From a checkpoint of a small class-conditioned image flow-matching model: trained on rendered made-up planets.
Rows from block 8, named by matrix and row number. Each number is 500 + 40 x the weight over its row's rms, rounded and kept within 0 to 999. All counts start at 0. Numbers have three digits each. After the name is the row's rms in percent of the matrix's.
# ada: adaLN modulation (shift, scale and gate of each sublayer stacked) (model.blocks.8.ada.weight, 768x256), inputs 0-127
ada.206 169:535548469516487511534518542524526497507527469543461481540493488510539472503486507513540503454509508503489429463456488508507477503514475510487432477449485492514568394504484419525475513500490510501526491462489478503517470529490496492453510532468469521518513457485483489532516542494500460497500496515479473466551484504514493495497524484489504482551465492467490513481499476497552513528486
ada.207 122:499525523527507523535460524527523534538474501488510479456563500547519496452561475529496474561454546527473433451525489479525553497435448416491547560453520478539430509536552538485516540547513561496557511536486498508518450467543531504554462483491513492511551502472501559457475509525491576531534537507498448517544549511474486499486530471527468477536431439505480509574555520464535506477442
ada.208 144:516514437531511540481515499553496465529492479492491460423504519508488483474560512517462431506511477482483536488507531518429513501441496477524495510474521474484509605496480511507481509463537488532431489487471549461518529446460517479517493519506542456577501530530467533449467451540481516572507501598511507455451480504492524496498551522534574450454486550530429502572522545516449489484532
ada.209 139:474512511554468490484488512469510524513449506503547451512505522482481441481566563540483486528485509545527496516545468494475548510473493463537549543568540507546460558530545487507514452508553509525493481508510583530530592493526469515492547460540494495513501458513483491465529521557496481612489537621517531421467531521468517564509468511496496531497511510494460476522547525459448489495505
ada.210 159:435527486499562526497467469448462495451477526478499516503527511470441508472497474491523521517466544498532450500566486520507475444457463507480472492565434447496486665542560574437515509497498511512452560478537520506475503449514473498703564459514501467464440506564449547513496559537467503522486518518519484538484511540499509473519502493569522501475455530487529475550534517521508547557487
ada.211 215:506495481464460507446493514496494524487566504501468452526459507537494554498500493500506484467506498512484440552441523518515479500524497476510496487525497509512561439485469446508477520498521503481506493483497448537496473555536467485392524557517466466502529473496566488504509553479470479483506556403457485491529520490550517454478494476482516511537560489494494483484469497495533515479529
ada.212 163:517517507484501532546498504513532509459501530508495516530498556460489522522517498518483554432523491512495500482526494455481527465493504511503481504552494487464489512467531654478531584478509491557495437535565471494501486423496458484461450505435529477492514437467436491515482532467540499507513526570441513543493458485521487519459460511511510521429525489535482541614516565524511539556496
ada.213 122:510512469507516496550459461483523518516482553519513484470488459419500443476490488444570468469481470518490512498495499460550417491494486449498550466492527483474474462481529560508485480481487499559530461544520508458538485472512510426629463532519515557499504498510560570463521540493536519483479549487515515524485468466381532552486506498515420502465514538518495505533490469520508504462479
ada.214 237:485481509496435535441533508502490494464537524516466513553437495570510511506480482506485488485531486513477449518481506559507495516522475492491478493500481503521502427490453434540480506500489519471476496476471449508541512552537481499372496517517466528515492490488583480459535465487512464476522523400478496507534531487525489464508511445456503495544513472497498475486485513493505503493505
ada.215 228:494482544481440510497478474475515511522536465508459465536485523517497533491454498506486495509498484503462380508494508540532525493554504527501494491514521526473570407468436395533493494520496493465478515477485474497536498542525468456459528533518443493520506494490586464515515484482529518469520500390474524501512515503524476487489511486495494527579508486444504480468458507487512491501508
ada.216 170:481477465532525494489484482510495511478520510507514504487523488464493505474505520500518502517505476463497584497514512496495472488496495501518486523507494474503475561508503466475491519492506487539502526510498488505510535488496509486770486488506513501505532484503469514488504502489503490515479504489491519480498510517495509510548492547497516489468508508512502494501522507517498523523465
ada.217 116:571549567531478550544522503430460492402487477528528582532452523487505456601500477462499494484517478501499453551585547541478464517498437523497507529492494470496501434523564498488583516551469467471457501485518507531432504497505499475608508501478599563469521478462501535508486516523517460503486534483547513474499524544467521492527501491472552579576498535498527459487553483504495510475581
ada.218 146:489501478534496475551598492512489553502454501486526481473509447485549465492543512442536466500459483554552523537540571526480495473459524521468490524607435494467461519550529516457489501538572439528463432533515478522505536466509562523544561476467520534478531432540469558480514576548481487531499516552497489499549538450487481533477569482519496460494555575523531542524490488442433471501477
ada.219 134:450500504508533527489557452458476494494517473491510474589500521431486565494525476501443506426501508502588451493565490504552535518432431499516450524467502450539463656498584540477534495596543518461566447510496556536486508472476523557590578477483460510460514493497490523498494477532450523515515640490540543514484490460474488554493476513546431466506462493543478481463490511495523568502535
ada.220 222:513502502509429508486501490486507489490561483524481465536469534560492505516477495505477495469496523521494409482492524540547506508536485464503483508473483519545515431463464527542476504482508521494490458479485484494528598525529463464418534474508484527516508485463527485475554528514522500520514519420469516526548477489516513512469497490502500516527561450506499478469493487517517521515469
ada.221 138:555554507516509482552511466506483535453474550514500450432499526441496470524555536488492506469485476515580553443482440431526513489472541482447485540481497459510449612451499624509493541471500495497471439517491579538516539474559458584492574479516493462565552502539491543530509403499488529461483470574486522525554535459519517543484482456481455504486503483511520511506520473526467508513528
ada.222 200:532486521504433542478492499486545515479510491519476476567489506540535503488464460536505478486503494502489383508476548503500474510553538488493489501504481518498529504457483440529499533549509468453468476490456452515464529528535469496433502508498477481490535489458510478478541501477507476486564509434479522512532492468532484474464513474501479502568558495508503530513473529527511503484552
ada.223 130:462452494552539497463450511484531451536515493480549466516500426503507509549499534494526525514433509513532480548537510515487505494491514512512505503497474527479503459465531528466514523454541485499531542504455529467511511508500558472579569476518530491499476536498546502489529514609520488520446454656544499460472458526408519483499471538458518492499497534538509575539487501501460552473487
ada.224 201:513526534451499502516529502521515498481500489463482476494490495559521507506490473477500469491504527540502366492480475525539510514524482490485483440501515527518499636500490390512515490518496495499489509494472513497523470506477531526627502499470485493497515491481555493523532517490518524518487486601513476486514482517500519486474497469507482497531467460475493491533504500500511527484528
ada.225 137:462490550506541453470571470536513538479446493537534486525476514579495517531432491461501458486471463514492613528500500504510475474522484565546516500544544492476534537489516379481459502451519501514484465540542507511489489494521547514628479518471496531494471498520505484434500475526512510522524464666572525474493495479505547485465475545544475529437485511470419517494493503507507487442511
ada.226 123:475474465447540500463550507513520463493494544508476526567549559502455453479500458503448544494443537455542514470566544475502482529499477466448516534545467555486453467434418636547471489430459543529532469460519586500514511481519502484587486445457527517487517485493487534498494464541580478494484553476484515535495506574478454545521471536541526507435544484510452521485488578546470516511453
ada.227 119:561554443536525515514495547462433434490532558553539546549504527521552489492446465523551506446455461492520441530469594413481504471523516480487452522511467525463541490515482474505459528419536495471513428454513546514471484538434525531694555472489507508431517435533513545495474523495528469483488493411464491547440524513534494478477526423503460506541455482508486542501539462568550470529564
ada.228 160:478489523506480433514488464496475531495485490464503479516524470481468485510532511515504519551504510510486509476526539479514494501476487499469560528481535480511463611491528507507524507509499517559493444501507527520514524460522502527591532518488535501507490508533474507466472517508500514514475531632511526503475502532515522524494522499515518493413531494520492519551510517493472510482459
ada.229 097:497518560464555472523484508526526523496472496497512479510527497468464515493524484482525545508468528556500446507523502462470547508475482545537533545469481486543496565510515457481457513508548524517479491519501527460493539498459475494662553464463513538524515452517484499462517490533509503494517477572509534491464465464527520507498495464550508493460532528479451549482520495464482511523483
ada.230 199:482538538488462528459519530479510469495503493513489492537510520544529507495458464534502517511514508545522379504490486514506478500509508493522500506507537474482543400505499385508461477521520523485459523470485475485489476608505463509355531504505480460514504470493556504496501546469515485459507500435474512523553530486500483456482532460484471529567546511406475456486483506503485494503544
ada.231 142:502467465456572450520481503443517581498476528471558477483526530498441492528512525533477485510524528431506538552545504551547477479472471506533560504547496525528451599478560502503474445490494498543520457510544546478498547473537510530503534404442498429500432477540504515458416524522477490490523531506502483464497447497480498511460495536528470494460489550543530545481534510494481500554537
ada.232 144:469506492498478502519516511486499476495499505472540485506521493467528464543521535479497524540517433523473587527526507503484508501413460514509574495547534532508484532526540334525540492532558502584490485531494497509504510533504530494497508459495550436529514536545473486520489527501515445576497514586507523480448458529474538504485491519513557496429503527560516508469509464455507561475510
ada.233 130:485552490459501496470517474488496515512427486519607555529517500536523459539506522530470491531492440459504522547464531474471531552522504533449546508506494479481435601487534472510523507567506405512487436440536534508430540522483424468495490459476515461496488477517470517519489520395488503517568515518529419484490520540545427461552539450547526582516467506510510570489423518523544464447474
ada.234 174:478512449556509482559491453481518497506483480465507505517538479447486485487546510485542519535467502491524561531519539496459497478456505515485518504513536458526422628502470611449491510486526486518476453482560532489516493474515537490402559538511533509486490500503438519500507482536477498526465515632502492485474479521472452497505481552552499486448468518531504534564531498512481507549495
ada.235 138:471491485486524500498559516553512514562486483471462480497471496463465507473475490482502478471521513519528448536517475437477491488506514527466478437518523509499476565480474477519498498488509550512553492500485505504479440505472548486802474496481523487539502510445576519524482515403557557513508539593487528507478505479477501556469454475495461509571505517535462505527499485472488527512477
ada.236 149:472524478520510546563547472528513553522509507511523491410470472481530484537488564488515505499481522545525404495516547548513500464503572533468472476511553542483525419516505501495485493477504514459542479530539526518511521509485544510671474564497472536508499505523436454516497522538531470514571497580519553457474480519561475475531535508455460506494516547492521470446472485473516433437423
ada.237 213:481479510531523464508514493522491512487483497496566503478507511523435486500507492493489493501480515487469442508527498482514505522455486496512515540492503466511453679502526618484498497465500508540515459524496536486501576435505474478679512492478518501506469482512471518497523466518498517532499538627501509493494502501499525521498494508496477468398483514535463505513558513533489470499479
ada.238 179:515490509542450536452511492496486487479511532495508479550543493525470481529472447490509526491504458540472380493506521529507491524535508494481503523511509508523540465530483535486490488514510464458475528513508487487504525550543474491461480479504481524488533495482535508505506514458445493440545532509523521510524500510497528472465527486467503501538554474484503478494449481457468522520505
ada.239 122:520503512499522451517505499492510498466489552503552535456540491529520518481520494497498518460460553499490490520518481533487490516500525500465499521508481464502460589538559580461502524463497512515450496533526491482489529477510500527822547468524496477536465522497511524477503506518504492472542547500498494497514506489511537475530456477535479442435498543476505506555514484537544485468489
ada.240 176:489472430530505469522490473467577491468434540503498547535536434440461499453563524491495493524529528511537478498551467454463493476392518482479506556507519476546478588539491599446462499508575477532532483498582521524452499447485505475466548490527532435489487485547512519500521528497484532565514477599483504519504481535545502496543508531478551509454485490529509560580576502481457508535521
ada.241 217:478500479475460507495511496525511504507512521501474500508486508525488499485472496492502469454545484511486392486488496534543502508537481483509481509512444480504528447466464458526511521531478501441514505481494451494533469532517488485458505520512490540481554518498550498485524503477506457477491545412494536535506517475547431498489516494495509507543535472461494485432494497481531499517549
ada.242 203:479482526516472498430488529496484505495503491531476446545518501555498512544499484509491505483497466518512383507496484525520495501542526461495483486489476487530523562484492527511503485510483495504532501469497465518517555584499446525418488518472464513514454485481547505514531545483471510470507522395458500514510516507482490438450496448471504528532529515487489493469472470498518488497518
ada.243 125:548476469536513433503500511509526481501496536498511462501541472526482477512512436414554528544525475478570491558450525416550449493471423507482531477486494495514517504540582519436524535518508484548557518546447539413502572434525532536546578439475456528545441534527536550560554547584431494529503502464543525422503538490499576512495520508543392491487534493559467470523527493528473468517504
ada.244 207:508498545518459526500485509487502495474538495523450464545461499540506534498466517520499493469512502496488386482470516547542484499532516486519500507468514471541521416528489419524460491499494526445521497466480511490528500541522477493422521520490466514509498473463528475519511527500529470485526452385473479541556523490528483485467522467513477496566503487465477467471487484481515485517573
ada.245 121:450531476495541504546493490510517523539500527512495526491519504436512479470525492495509532527541493503519523472509453478528505490493509493522528481487480486496487569512531477501535490529503535473521494483501541511519433461499500511486473483506485507480480523534506544546486506492503518478503462435492508546487547532469486518488500495530481559560513500493530501478503449502457527536502
ada.246 142:528525501503483475515458516477523496482434499538533569526508520436469454496469498554431555491554498511489500559572441491493492529445494536424527524533523480521420497561471646494557499487519545552475444485525527491453508419498477489512492448562484483477508492558450550507507518487486516507471500522476461500494469508469494507495500476544510441468430524587512539482541470565479428530478
ada.247 127:480452531518470447519473484489488498536510465477561425471467544507505471474497442489488471464507576551533457523528436547508514462525485469499552501498442524445565612468483468526486534510474488526475522484509476493451513482503515442735513469465496494453543464495526492527497477475488500520476471551488497436503501488520478425506544531549475497470431491472519510473504500529534492511450
ada.248 147:467542452541496462452531484527518506464516490489510510447534533465497530493519590519524478514430472463474604486582468514523469471507518505500480517552525513509472560492517559506484540530533525542476525551478521527575502462531464526407527469480525467518453538524509528530514493552478529590492520538407433540494490514401452507514539521551501471478501540502483512545591514493527467461465
ada.249 138:506440475476514506444499497561516562552435490485461551476555501412448468515512522457574472531511480546556540497527432520438515502461486485540488486470519454544461566440558616517514497557538567552478505485487505515533466440497443478442468468429456494465490455518453503517491496502535518514469504628528483446398487544523549514497500586527497465452538535546470501441509493460456470510451
ada.250 149:533490499488497492454486473485480502542553494454551494510477470532464492510546501518473491527439501524480445530521510502527456488520530508557512506533513497521503550436564535509479473486490530539485502517515501489463533510495510507675478495562499498542417492518509558460509563551491467566521475690522534519443442524448500465493449507517498480453502476496501536527478549504554532474498
ada.251 137:490500552459465519474523484464461498519551491452509536461521522457401477501462482463486474524426507498492492506487511502507540460485439506417553497520479450558436621486560510502539517411526495518475466547560470507467450442537478484531531501417585512537492459456454488456479498496495443471480553659522522520409474443530541532502526495552444506455481589517539478548475463512451478469505
ada.252 143:468477511567455476476491482480467468485484455511560512514444481569465488554533512493435502508514507502515567570461519495444515486513465515509506539472471551561531657549488471484517514452484497494453487508556551472529542530516523485624488528512518517455471501455511482483482507484521499517517535586514463540514478425539542537540489523495504466442497510540509462482465475512507498421491
ada.253 147:503547531539562560556545477525471545559458541459533506472548501473443479536466541464488517504497561515499554512489532439494535472473494555545533514460549499519504552538541536475514527512556511491541466444470537502451522444520498486483486511487508506555509547524458535507569524558511490500493430586516528541462523534514501544514493439538500507461491536541499502518538522498460471499452
ada.254 141:463515529467480490449454518522530469519504499464523507457538515537517515451547523524448465460469474478515537504470497534463473538493565556567495549499501524469502491518509508507527492451481540445477510503531518534558590459450542445678524570453489458500522566526461513487486514495566409538520542481471500510479505531485493482549488559508465455454564542465527509538466469517454512474477
ada.255 158:505476524522524539487522536558533501534475455464525520488493552487454450540507540492476438483472493539504520477495513486471522499486517493508509470476492513470535662502529333546468507529523514532522491505504513468524488474509546510663551466479497512496456569468474501452495482490548521494463470514513504514491490490539484491502505531480500524499511502470454527486538519524479482520500